A small contrastive image-text model, trained from scratch.
Training: 4600 steps, batches of 128.
Rows from block 5 of the image encoder of a small contrastive image-text model, named by matrix and row number. Rows with one number belong to one neuron. Each number is 128 + 24 x the weight over its row's rms, rounded and kept within 0 to 255. All counts start at 0. Numbers have three digits each.
Before each neuron's rows are labels from the 100 images, of 14976, where the neuron reaches its highest value: "responds to" is what is common among them. Only what is clearly more common there than usual is listed. The data: simulated stained blood smears.
# fc1: MLP up (encoder.blocks.5.mlp.fc1.weight, 768x192), inputs 96-191
# fc2: MLP down (encoder.blocks.5.mlp.fc2.weight, 192x768, transposed), outputs 96-191

responds to: spiky cells; two lobes with orange grains
fc1.615:133124133116092089110141172114113134122120145138128110112136106170141076139110098135149122118156140105137126133187165176098126141106128175107186133142093134094117127102127187119135128150139151158099143149156126097103117115150157154189137157085111177145137127093136157136134107059175158126
fc2.615:148157122144158129114087111131135102129165117149105118157113142084125143124165153160088125147102164147124097139110075115135153122112104072109122134127113175117123089157120091113146098069124104122107133123122118158128091133130141089124119105145159099120108145139077128121129142142070092165

responds to: two lobes with orange grains; target cells
fc1.134:119109180099086129124114078146104146099181095124082118133119124124109148102118160145115103096160108161110117162102136120132150127148122117136110114189141148121107155104141139133139143138158129128134123132130080189118125146090140083130089138149160116108083116121089108111111107178127141132
fc2.134:143107098120133134159153124149089150139109111111106130138108145158132149111134115167088124115136119124107115112113128066115155150114159119177100137164163157174127125104138126132100136121122101153123098115090093119126135135157089106118098133146128143132082150132131109119090114163142112134

responds to: target cells
fc1.338:095147141128141109138137156071125151141136160099166172148109099110160140163130096174143127154133147119119127125092177142052125159112147129127119073118149187123105128129127123146104142100145159132123169112158140131114156130107120108139147159146114120130150156151130150142139120123160134139
fc2.338:131118109133082120169082089157162134092100122167133103100104127155105125141075161137168145137140127098139127091125154145125126167132125122089134136115168114161126117135121166104081166141101119155150153127103169092144141130117134151120144181093141126145114135155097087111133135135111145125

responds to: platelets
fc1.558:118132119124095096152159148147095127087178161146141095123122100128120112128178122119149093151155152162148107161150056085074141132121149134127144115147142126109078080118116126123153132096098129119116089088126106086133068151119119121144112119114144161184117114138169150116114131148138142124
fc2.558:139123117106149147123090064135137109119143141112095102158134133127125124086144093108115172113132117146137148126114136162155105070129102112133111156115095133147117118141174128099115103151114135167131156171146142182079094149115155140131141141118141117102172135144070133127117109117101126119

responds to: two lobes with orange grains; discs
fc1.689:114078176131113115112137145110127121149114096104158125113153159104143141130105178148097116099173108174142136142115126113161132151106120146112101133119177113097170136117139125137072102130168134142134111153083106149099125134118128102092099132110159140133109165118134075083132093093154144115
fc2.689:103118125139151102115133109136081132157105134114115110121108164119128150106126148131111082130121155128098079123119088104118148112108123161144092129154124122167128131128081102135152166114074118136093101102113105129103142149135140126167139131126124145125124127102082102135141130146092151111

responds to: round nucleus; band-shaped nucleus
fc1.324:141128144135139143116105158140125175125146134181084126154155118117141103056096051162116107114168123122157144138095097150112135107127124142107073099110111114129155157131120123120136101123100127150117079098125131109143141121135103152140119131158106105078089134105123164149113144109154117089
fc2.324:137062122124101104158161085115117125126138148115112086155134128093118130155139172155151131123104093122123109134161132127114109106112092154148134105156177143151137117130126128128094118128142131141154154129157127135099087108129134107155106140094158074136131116190170085108128112115129114150

responds to: target cells
fc1.674:074154105146082130109115127153165128130156138091139132125108139125131115109118144096119129121108106126114084131104135133089147106170151100166119142132150117142148137136128109143119097148180120157147111137093139113154094096119130114118116132071149142121098150145137129112110130122141095095
fc2.674:136111150139139133138145096062120106145070102152108147118118123132144110137103114142128163120133127111129128122158106136160122139157109159130156094103116156147120155110144143114115118150141157090148113111145081151128113155090126120148117127149125144149128109132114108128149134159156117102

responds to: ovals
fc1.305:141160157148125088122100125113152136153130083129109154146144118136081116133149116119128146136146106102119134150115146147169171124096108120122093086158124128140144104077128107116128090136137171123127122171129130123156163085153141107158141184141137089104094125130132095114122187128130125155
fc2.305:149102108150153174143161111109153156157129150141089113136142157121139117141123158181156162126105122108137138126125144137136082113142134136135165143073159113140101138166177153142130123171111142132124157105110139119126080124108122157119102151131181139084139113135112144141112136156099107122

responds to: small spheres; spiky cells
fc1.634:155096138105136132142136122067141120127197093102126129137129157132106133126174121108132113114145106107109123133155137134153110117054150174122165111126101119152123123099093100128154125196076140121114142100108117119095140128146149131157151160165150091125131121106082134112075137111151121124
fc2.634:105163117170143139105140148161100140106088138185136152148150115128150161168088092139121116158160111129147114132122110128151143127174117134144137106112154107089145115132138145103118111121153140118119144097123145168150145143078143154133145136132118095102165117167125158126171174136108135187

responds to: target cells; teardrops
fc1.760:106102167094162126133145151139145186131136153134109160147105126179146121093113162131117152079106105137159153138100116096142150108087131139141142104116085130089130126131111147140108110142148128139134123117140137128112137145122186131132130113104137153142072177114133132135132104160137159160
fc2.760:092120149146126122137169139071136115134140112121151149138139145150156120127167153110096140124152170107103114170101115137120165134138145140144118169120098143155137110080153117127110137138114104169089117127141142103135137088095130132172159110133091136097138127123155166147130092127137133139

responds to: crescents
fc1.103:137112111137127154127141110135089123170143118131136054134169095103117130105129129158110119148146127107136127125126145103162162168129117135142153142091121122111129099167147143161127134152081124109113160152102122099099145132157113089109117126151148103114140114111143119143118120127110126148
fc2.103:075117111114077121149085130103122112110130137161174155118115136099150162133127149132099152092121127147118120140110154127130146091176133142090115123141128113144132175137140134149112084135151121136128092125159150112124124171135097163143074102142097119158113143114134109104154127143124172116

responds to: crowded
fc1.707:118137097098143151162134156130126116128116170129118098094102185138111124119111123146118139139126081086113152160126122121127090095150195187158143101154102116115129149146127084128116111174111141047146099145136131102156121131108126123109156131094132144148168085135150139101140112125120102104
fc2.707:119132137140112100160154103159109094105132122103136120158147101122151162148117115135145158128157162140134129130107111108133177149131094082076102195148143107155116125135115139145124141116124113136135159141165155170125101175133125155143165119161074093130142115138114164172135168091152164117

responds to: spiky cells
fc1.138:109146122126120109156111095123097096102094110155135135101123135139144132175199137064151163157110176155112135162124080146105172129111135140080132122115132145105134157139105093147154127124168136201179147139164150172129148180133163133152117134137158141140142118155140118104088127107170188111
fc2.138:176105096071170135154114078119159115152164146145155117123113087149168113105049133155092154129169125126129126079160126104140109127115115107170134118121096115168086114135122140153120157153091123097114129145101145134124131118110138120123171126114109088120093112146091139126123140168104127114

responds to: platelets; small spheres
fc1.629:160115181142156116166103102142144084117147114119136155121107138129101089127149148115123106128095130164190140128131138129136102112107123118139129105166130143109138129107122130125143113112098118127072159115164182129175146101140108091142134131144108122153110131098121169101128126127101151134
fc2.629:115104119124137143153134157101095132127110129188137122105128153111113130109096168147157108114084144090140163119118129120127138133128116099123138133146111110084117104133147127157121121135116133149107077187098100152072143131119118099089095146103143076094098089110145149141145143096134123160

responds to: round nucleus
fc1.387:154117142128121128147070170171117106146107137107138107149134092109084125137098074159126125132157143126154137124105097105119126150171121149130131121093133174102157159103139133145135104105151088109136111144097104113134151114113098127113118137074123096123130117137116121127178108162082093099
fc2.387:131116145158087111141120152179134164142142150155140118138127125121122111117058083177163132133135134138086159076136171130098180110150119142126099119096151135085165138140118159111158089147106106092128082141114136116120127101083147127129089132109146122139125140146149181095141122143112097070

responds to: spiky cells
fc1.135:128135136139106112126159119091123120089162102129119076114152138164129098110113100115107111173141150101104122133106131143151123123130125156145130126104126138115118106133150130139164106160133091140126103106112183110134175079103128099081188095139107138127114120166125114137082143113116146164
fc2.135:117130104133186118102132125144112131143115138164118145131161122104110137097187156131114167133113123130137115166149150116132139159141086084101142147143131155158127140129123124132118148096109207141116095124138095105101096167107154153149084205141144146128154159103148130170158111141132146106

responds to: discs; crowded
fc1.379:114071163105137128123091151135146141149131119130110123086133140125144137132103117139115094096133156126161136135167128099167141106126178111124116155147078164149113140134153151116123073145135171117151116127091100105091121132098150114077067145153151119100106113106124129174139149111136120105
fc2.379:134162118146138123165168131168135153116111156135121103141112158099111144110093135127126121163129138100145145128144153111064176119141092136097094108125145079124093099087089147134147135097124105111100117138112125132131128135137135161115172167122159167202136093127089164108095136117122084130

responds to: platelets; dark grains
fc1.6:072062132068148110164104148161155127152132125132137130119111127108104095097134110102181114124105140162142139097155132093106109169146132108128119117107158124169130082117130141136105125100125134105131110171166145120144103136107112154107182144097081110143136128138137112143112125153136140120
fc2.6:128167129141140133090126131094080118100089115117119079132092164123139110124099166141147131089105140100093138140105130131139132126119110118126110167106119123150107146133132105118128125121098125123162127125139086141138126116164139136121131120111127141119134115127155092165121125187130123128

responds to: dark grains
fc1.627:136121128133127113070115153164148121094106144159108098148141099099107118139163121187132101106107123133143123116161151120127123110154130121109114138143134189121120137101105131117134122098145074122079107118082139130147085121163118137132102157048132115110117087086115109179118187144147147120
fc2.627:136114137137121124097128109102097142133185133139110099142153169120133106160096121099091109133107158164125157125102160153164105125105092090140157129064127133131135124160133077123131150136088120144183172173122079117164144147117116180143139134159160141154108133161150175114142137113135103095

responds to: spiky cells; crowded
fc1.330:113121152107093081145122124118140138115100145131094109139114158121113143129118182165153138176117094140136137140119095146122116114130103213143126135121102109111153127151178134143126121121142147105126157117136124132170106104110167126079142137176142138174106143092167131169147131137117105142
fc2.330:135157124154120133130179129084139125129155132157141157130134116120128121077129080115153139098136130127141129112101141160129176105095142088162088098135158161144129152103128140072156108124082102144141103117070130112097145164138119084164081139136107131155135158153106105092126137125165135129

responds to: crowded; spiky cells; discs
fc1.678:125108137095124141127126110133131142175124131143097177121144150131102098132136123198117126123132143117151105123098127102096098089123134130131119091135111121141086093154156151127188172121111177131159132137145149102131120141146130122165145098162166056123116105102107128126118134099125144120
fc2.678:122114130146120134102109162127122135155113105099110108170083116084151108084168145105106115145140162098163082104130137139107136133131118121098149143102135118146140142115130159105116131148083147133102144111169109108127131129158145123113144125130167125155136134111100133092125093124150116168

responds to: dark grains; crescents
fc1.673:162157137122120075128115182144134118108141140137102127125137146185096127084152143085123133093076150125116180167113150147116112174163088147080103122141138136149105110141133117135132141151124180114131170147127117122111145134136116167115168121117149115134152100139146113128133107155077137111
fc2.673:140124112111154164112144140059074109160085171157126090092183134140146118121104119128153106139127159117147112149157133100113126114106119102136145149128138135099128137123120156163112133121120136133137166152124100178141126104174147151117113120180139134125111159137125134160076119135092122137

responds to: ovals
fc1.570:194149141111177100103087131106181158108136154125109128091095116109113143105133102134129144148107121125147147143160148088140137129125133100144128147100140149163121169133068164109107081153119094121113112145110136141121113115085120128123156107121114128145123124141141152098146139131097099137
fc2.570:115134150120138118168146139147127111148124151121128122150139141162180113129114107104097116142134156123148153087141112103119133130111097133143133105132130063129116099185134130106174095078165182157152175129173085081098161122141140120159114137141136113126113140074126127162147141135124097135

responds to: discs
fc1.63:106106134122135150127131094118130121083150092162134141141121107134095073142098108129166168079160152113149143134119068115126108085098130121108075146135115099127114123100166106064123094125129130154151124099116144158128133177097134136128117133155120142181109132113071151085134131134132107152
fc2.63:151167135105122078145121116131140113192099101113095124105131183147096103129136155150094119128115166128128113142098104154128124128167149109141126136105165115107104115109133160158162132109132154147120117084141137138142111196134143129158083157163117120099123177100153138119093097113119182138

responds to: two lobes with orange grains
fc1.173:118127137135068160119155117109152155139137066115124143113103141067133131109170121127099138097129096122076121152114133104162168130159132152169093115130086110168081099126125099122107140114135102135158137135130134104126132129115126127146157155132089108117104118141116145126108114141135145115
fc2.173:081120151111049057127129068123129139117106136162118138119120114151106096172073148129107129132117148130118113151107090092132119105138124129168094100130139122136148148135125117196137167154139162144116133116106115100145145138163095171143090139136162122156141110117131128102146165148172154108

responds to: discs; crowded
fc1.301:152105149136135112175112127162154160127140128119151171159098118138128088141095132141109124122125130102145176148121132159148117121144129143115140171106170127103096116174149124149097088112111113112195107134129133111168148135134136153127170101121157129175150124132134123148154130096074124128
fc2.301:160109159112151146109124128123124083168129121123138122156110100071125109139149110121093127122110141108119133092131151139159148143131125135130095098079144134115087106119116144142162128129109099133102096098118116130133110126131112129121109098076154131118131128141099112123124130145113100142

responds to: target cells; dark grains
fc1.381:115134150138127164127126125148164105113076119106185156178101151103121151101135140124165107144097110147131147155167127135151120132151160114151073162134102140145126156143136136117133130125116139126153145141153124155164156136104146165130162091140107136119172130171123110161123098137104151115
fc2.381:094124121141105075155110101140117129096128084113082114134079084136138107176139137124135146119105138080088119161129141107102196104148123150127122107139144121161136111133139134117101119141146087131177101113113129149122076133132104121118188142073104109140099149097113128132078134096137127143

responds to: two lobes with orange grains; spiky cells; dark grains
fc1.39:150127098149120145163150155124160128142157151131085136136129134112134137087101118125143134095131106104143113151115057120137125129144149180142126104158113110109141162102136122178123130157140092073120077099127098133145125164122101111145106144172161087118111114120166149167134104130140124128
fc2.39:116093112129138141108130094106098113123152129105116105124066149165149146161132132172139122190127137145156162132089150089124089115138142132119120139146122145157181102093112163139103117136097114145132157172145154080125076140120150155166151168120133134125110099106092137110134118098121091154

responds to: crescents
fc1.581:098126089082107128109139091130143137152157122121141130177148116102122161105075089107108148170159161124124112162088174151132108131166111131123134113169123136137133115118142144120087100111082130124165110131143119119143132144147067122094105116122112153116104098110164129128129118153097154101
fc2.581:139100139142136110108108175123121139144137130085123155099169106117137077132184134171159135113100109113135155110118127115111169139115134108175137127120129158098119177132109152115157110129162138087148138092077124094140096107091133118097090149127154145138158136150111099133169123133140122199

responds to: spiky cells
fc1.281:157151123162087148093104163150195122132147143116164128156177150153119121134123110151068096125142144140139125130127138076091110122125142135119170131132137178125148109167119106146143109105114128124160123140140149159127153176140147127174095082119114127148096122125147126123146161121113158168
fc2.281:077130140132147111185123143140110138097133121107126124173085119160109102131135134100155153121128168078143147094156110133158125138150085165110164169130166125121126151101152143112123126172118138163116190133092108122102116142095156160129145138136145151160137128155128131179112130100154125133

responds to: platelets
fc1.490:124144119129117173155121137139132106115117132137112154058085114117162133122121155114098152153125157135126109166130147091151108128132164141199109119147154129120140185140145133116153080125107105122136116150106117156116119160153141169105136114101155113132126096118123189111154108115138086162
fc2.490:124124144101140106092126114131103125140162137124119144107140123168106138159149123143137129115137085116146145138126146143107149149078142109076139123150137167134156106139154154134115136127131116117103094147146112080077137138080125135160122092133119152097122123109078111132114138106127154095

responds to: ovals; lobed nucleus
fc1.461:096097125147113128112137127134167132145129106129146116115109126101154141117183170142110131113113141103116108168111158126123152149122104149144127110143155126138154127115109133185088112166122124145081104135155134166154108141139099051135081117131115055062109111105152130142163154122104092148
fc2.461:163122177143156099130134149129163170166149106084143148127156129134119164147124091143093137126160132125147132143108111125128089129128142106071103123107099107122137093152096137093148124132125114092135119106098126122117113117160122148105150094132169149091095154145098149084109133118150173100

responds to: target cells
fc1.599:111151142145101100132136128153190137153113141114109152114096132128182154128137108118142129084131149127093086132129141122111113163200141126129106128075147147140153160140137166142138162115137137137139116135135170101160128159141169119159121134173129124097091153118118154146149106131124129089
fc2.599:127113134088117125110133130119185144116121114155121170105170085105145127138124120171160075165107121108149144099137132141122109140182168169124126135141129122146115094121083122123124127105159148068141117109088132131138108110110123167128132122061121125138138107105113076102114159118155146127

responds to: dark grains; spiky cells
fc1.67:143122107116127155123128101121111163109100159078131132100085138112163133122096107124073130106158118146131128152113111118135126136142125124132127107130113139114159134128125108147127119129099162103124099153137106106158099155154113131110125142119114096138112136141145136136131125118094166208
fc2.67:142066161139162135143063170130136125132155125124107122158104132157114138099177108155110112170125148122138144120099144135110127148099136166126137172134143142129096135141155131144135110134151147125126121146154122187095121143148121176174148129139119172122111121112084107186164138138146114096

responds to: small spheres
fc1.456:139177068156114107129114113148112109114111121142152145138129141124140159070162130137129124143128147099102120139115127126147166130135124115139158097149119171096112154122120124189118112128113142170115125135131111100153140099133090131106145120106149117142149161121163094123104128149074143122
fc2.456:137102129073097116119137183116158160131119108098155086120128129138122154065113132093140089132147079086160127065136135162089098137094076150140077104131113100134106148108134136132119134098096135093096094141112121131144102141131127122131158073111173119140126104112090112106083104115125145132

responds to: dark grains
fc1.621:130169085087119105139115097150140126082095122153129127145101131093099098141125142142132118150163121099094149091131099107121075127094156114142128119127117142105088109158161135129119107169107138113149144154141105156096167171118123102099133173149159111134113119159102099126129151160086177126
fc2.621:115136166130115150180124117099137136094101116104161079120153136157124151119091129163138135144126141136127113130128121092099139208115103106159109158133125123139134098105132104123118127116157170127075088151142096127163115111117158151107134110128113166128121113129079187139141144095142162202

responds to: ovals
fc1.450:107150111145120159141144138157118116117119161111169135124139139148128139095096106141110110137130116113154129144139120093106145141118101135163115070177117131082131107131121166120125129128138131157082072136096132103115109220100130103133131134130101154151154130141134122093082138132092102148
fc2.450:119120142130162159106108093112115149116139103141130136154077115153129083133155104142114164146134112123092098099123070155137120139113187125099152198128103103148101140110103133117093087141125131124186123163133115139129193111115106122128126140136117125121104157104105137157133091113142141084

responds to: round nucleus
fc1.100:115111125095131119126131107103159113134127117104136084118093085147103140135134113153163120132121131099115117111166121118131164106205142131136128138103143103122137107165161101110176095129115088118125105092112153144092160132129142152131166163104118079108162123100101137106145149137075088120
fc2.100:116096135135128132185117079182135111144159148136167135100147138137142130111122111139110120119165098080121103137159110158137147151108142157132114121124138112146100151148092104173133145151111140078154123139171127112154136130108145122109159142058129129171130153140143144137113093190093161129

responds to: platelets
fc1.699:135139101102106117140096113099125079132105166085133117133166106155134143124128140141131119122124115126107123151160075125107098151096118129137139114148115076126090110137088074096128114171106123146098113154092103131129143094132138094116097132129136121123111078130105075141118140104125153120
fc2.699:126119136134131101139166120175148161160139108087115113104156179168103108153142133112158122135146160158154119151147173162143097121154152155139127147126121152127141117158162172156113157095154143188189111119143118156140067162165128114170123114139188105142188159157160110118137106096098109122

responds to: crescents; dark grains
fc1.203:142127164098145082159109138107151126106099145130061123116124117110099115091126084151099135124168124091133104179107128142171140113131122157110126133106125145119117176117104154163156142154123106094117148129155139114076126136173129153104135108111144069152132137106107125128095080132123146135
fc2.203:111141113136138131081144107091078077135144145088135093147110135144128093127112159115134144140103115152088095086138140097178140101107094145123155144163105104115070155137194132118101139141078195137147176108136122106146113110131135162122114120128072120090129114101116149139136134114112155134

responds to: crescents; two lobes with orange grains
fc1.42:123163123122099095161099091111100142122107092126113136161137169138121121093096155117094154124102097131094093120116157110160156124150082147125120160132102157109117168105151105143129105135133122115152163110107164085150101123162138119095136097096116126163192084120115133113159055110148104060
fc2.42:097136104147108140100150112140118123166109116140163107155118093106099108120154111124152122134156121135115146118146127183185127142131148155116110111098138096134098147102166147122091153149143186136108125154125138156098127135150121116172115164110115143108126162114135110125111156192152160136

responds to: platelets; lobed nucleus
fc1.446:125164108092152113134065099076166108143070091144174159106141121091131135129095131125131105123112163111104120082143118104123109168166175156127134133148149118118135088146135102106117117120139098094142166128120114170096136133112111115151159144168133108097133132119113176084100136103145168119
fc2.446:116129164145096100154159095138106162095125158131125118105158132137152132122135191174150165152108117140152144124098104105099089154157105131163140166114161157143149157109143171130118142132114156120125105113178083139141073134150143113120119131101145157119091147161099103120140128115085153172

responds to: target cells; crowded
fc1.543:138120182087124117114114103120161126133131119099149145111083133126112146135118145115122101126098099135142135086135111104126140145128185126160154131122099103152136124118096087096089159070126121077121110112114143108129109101111126074150095118114131119141117139150122163108143137134135112123
fc2.543:135157153130121161133109131126087152113126128149102216140137128114135068100143097152114151106126168138085131183132162153104084140136105193097132140137162127140133105145141127122130104150125102147127120141158113143134120143117122137127140129126117139088096169132116124132126136146127167170

responds to: target cells
fc1.151:133108156111135115124140168098192165130105135193130101151129123153161067082159129155097156112112114153165159115087118130163122113115157183073143115160112160109126142115135122111105136128132099133131092132116136139146128130092141133129126132108144118110113118144114157151136138121148123133
fc2.151:143152107142063144124119074142081087136160148134120111142151135114173115114115118136196141104145162133106123163177111124121151140128126088168093105186102107116099078122145109159125134118122166161116117107151150146108110176168152103135164093107097145137134111152096142118093097145118148149

responds to: dark grains
fc1.468:088099128132147102123132101136076126107104133105149116094124091093163168103130148126155152134117183141122130141118115138115094093114132136099143134134118171189159100105131072163126133112138133112124183192102127118120072108156133098161119125102122111124160100162132106141146150131130205122
fc2.468:115175104102106130086181132119159157157122114154167132114137162134073098114098120103159118164112117134141177096143149111100146106162134128147148155107126132092117088162128153132106136132096127142129141090140079112154140189129137139124113140121148146149128113108127109113120131146129104171

responds to: two lobes with orange grains
fc1.57:121106163104167150111146083176108144136130120085112112128132144133159104120200116126148126136150132122092139147085143115152100122121108160140090121157149126122152109151135144082102175179135098187117135140106093094160136120136111120136151129096110086145109110110156113108146116154138121118
fc2.57:140112080176083108153133138137091110122130120139103127118112115122107157119090122120130152126099154129087145090133114158165174144138137064182068110134167104139151142130116149160133145151138108127106122115179138115093111139182195120086161138175144124147118135125119148123130116149148107125

responds to: ovals; crowded
fc1.437:148099140151140159133148171097135129131129124135169122123113156090114158131134170128126155124148126128145158134128132123067134169161167153145128090146136111170174126125163140117108164122108135100103119119134123129179118088120142107128120161148087099152127173115103120115148133120116154126
fc2.437:101115118100144086122127094104128134130113126137101107106116161155158120139108112135111096141143111110112153097141106098196096095136111093103117140148109110089153166129118079140147103122120121139138119142091151098115142137134136151124089108152099147110109083091120078127133128116146166117

responds to: dark grains
fc1.586:121073098130131112131118132136144138127124121143153174105088109153096121105123156147117159090113107154170138141128176101106172116106152141134135129137103134104108173126134109099128111099143130098140139084072140144150121152105100115145163141163081100121080111112139112125116118119090063141
fc2.586:098139150135132130139124112135163151110104157119080116112148126117152121135095142169145100144124091135139138112123151120114151166143088079120144122137181152121114141122140111141093160124121146131135141149142089097146134085149126153135091105140166150154154160119136107097136133152150149132

responds to: round nucleus; spiky cells
fc1.474:102162101099076081131131106138126107164157104160127200146124114143123138115086112128151128119120120145152128142136072129095139111146114135128132163158154170151107123100130101167144099144134130098106108131191129109141137149092125099095148135140126082129127086143098177091146120106119120119
fc2.474:175142135107144186132114131149156127126170165103133120114123147063109130112128098127132124079139115122127127122172146110124133101108172104144148119110097135135132144141102141124090165133119117155185186101109115142099171139143120115136168129104114183133098145094125101124110143122178169108

responds to: lobed nucleus; band-shaped nucleus
fc1.700:144116116141125125147140131083100089102147156129138125130148125157127151154127135124120110159157135155188101144128114157136153119113090134097146102158140105093127187072127148112131101136108083147136110157110132140151136123127129099161124109099155115134114097119068154115141157130128152093
fc2.700:142118158123072074188197153130137121152133101159122092144138096107129105160116109154148136164136125142113100137164134098080119149133118091165099095090167148170121107123109156166123138143109137113102125144126117142138186138110126106139118158123142107136099101151137114078145116121145113155

responds to: small spheres
fc1.685:150161100138090113141119147132146149128107152096163123155117145120136119105142151133131105165155095141172114111148120116171105098131150152158097151100150175108131116127123091142109096121140138167134146142125121109159128143115063152123136132102118144144131124127114071129119136126100144169
fc2.685:132103126098148126109151157098142174130124126152153106124164094155092138086143118096112102148091121155125119084119112182133111155136155127151185163145126162120149156128179158154144098094144147101149140138127126126114149186123133117117141126085149119127102110127150125149125073105087082142

responds to: lobed nucleus; band-shaped nucleus
fc1.1:133120114108132150185158127115153113083094086154128167112133097149111099114140137119111172155116148069194090127098082141138090145161107108102135142070106163168141114115109160117082152141135142150100139139115145107123155159133093085131127104163130095124135176115117135095136150135149120116
fc2.1:043150142134098155102122124131113116115091131134160128104108175107110123106096150126112151128136148169095103107108130106110115128144163081089132129144083140098114105127158150099108133093147100115093129121122136108144146108112102141133133141117118137158117109073171108118130141147111164124

responds to: round nucleus
fc1.73:134111150122136134137109100168157107099123139181084118105148131097106093115129134154151095112160151099146117116134098151166153168119123155183124143145104128130146159125103128085110127101122114146120099172164090116143144107133078098120069120081114108137135122133118127126150153098115151103
fc2.73:133122180108099099123129144143111141125127086096111079179133102112111099123106170102137153187084144148174132128140135128113153125136129136141122124096138142135117109188148115150151167141109126137152157084127104106098128109131104134120132178140164136125084135140129109124133099116126111145

responds to: spiky cells
fc1.44:106129126115119098118089128072119142142138144106123099105140135092104114091111112118113113107082136165154116092120125168099115063102141168132136108167126106085154126101159151129145119126112122143127137127151062122106130089150076124100118127123098132133097118176087155120115126134101145146
fc2.44:133147129133138181103128169154117135121113103122137162158102130168138130117149122126153151188153147110157120102139108128118146131113116119103150113111138135106152143166140143105126069137156092067120125120146132097145151137100147138134115109112112139122141090091145106148141091107141132127

responds to: ovals
fc1.84:155112139120139174098116148134103116159118127137115111157123108118092130093164102132089156134148147097146137117126122113132085154146115100080121116119101149154049110133125114108145148116134167137129145114136157111099148128175086147176153152155104106133097140132134108179139122122146113116
fc2.84:140142141148134155161121086115128113081104146093168126080109080114109105137141153165105161118134176105143128119128124113149159131153096119153121127139084130127130163105094133151169093123159135118130130098122129133090075147144121101113136088137121098134132153140116126133105152117139127069

responds to: two lobes with orange grains
fc1.701:099100188081118144111090151158137130090137102097099114122097104098143116081142142132119108121170105143106116148088106106156157155169132117138114146132109148159144101135157153123122190172176097132168118093155095141129107147119129111123119093128118124126126131164112117153142128156147173130
fc2.701:132129133094077155103113122150102148106131135127134132156077147139121115111090139086115128140144156153100156151095104175121152150133185105137113156163120154130169136135130153130113134128122091109076148094109065140112122123136122126122158141167127156152122139132146099175110125157161109119

responds to: dark grains
fc1.221:073132171093133091137101148104170138155141120102136129099153128137153146127133154109118125116109081135108096155146107121126146068150134118099132118138128157137161164128128125156135112142128105105118140105166166158133165177161115126109181107169120065164147086132116131123117161139122151142
fc2.221:128116106154165165115142123101130152128120103140095159165154109110159111132142091134137135125116108116153131119137107090124094182141167091128109160101112163148117103122126113101118161120110096118135106112135115136086121104141147138149148105149122156119113187153121103194143078080121146107

responds to: crescents
fc1.187:126143098101118122175129124168153160113145144149185110169126084107162130134163114079156116133107121074117120097074150138134098135119119165132091152135134093117142165121153135077110130136160130141118105117124085118108133110143170128126118160084142111091143096103116122178142156116151123106
fc2.187:100094086129127148142090158095130161144143112096125075157165109086126114151121104132159134097132147132120113125095113092142127139105141154117130143114143110122112174123119161115157108107164133104107132093150148093095117091123129076119141126153111139093123137160165154090138123107134150153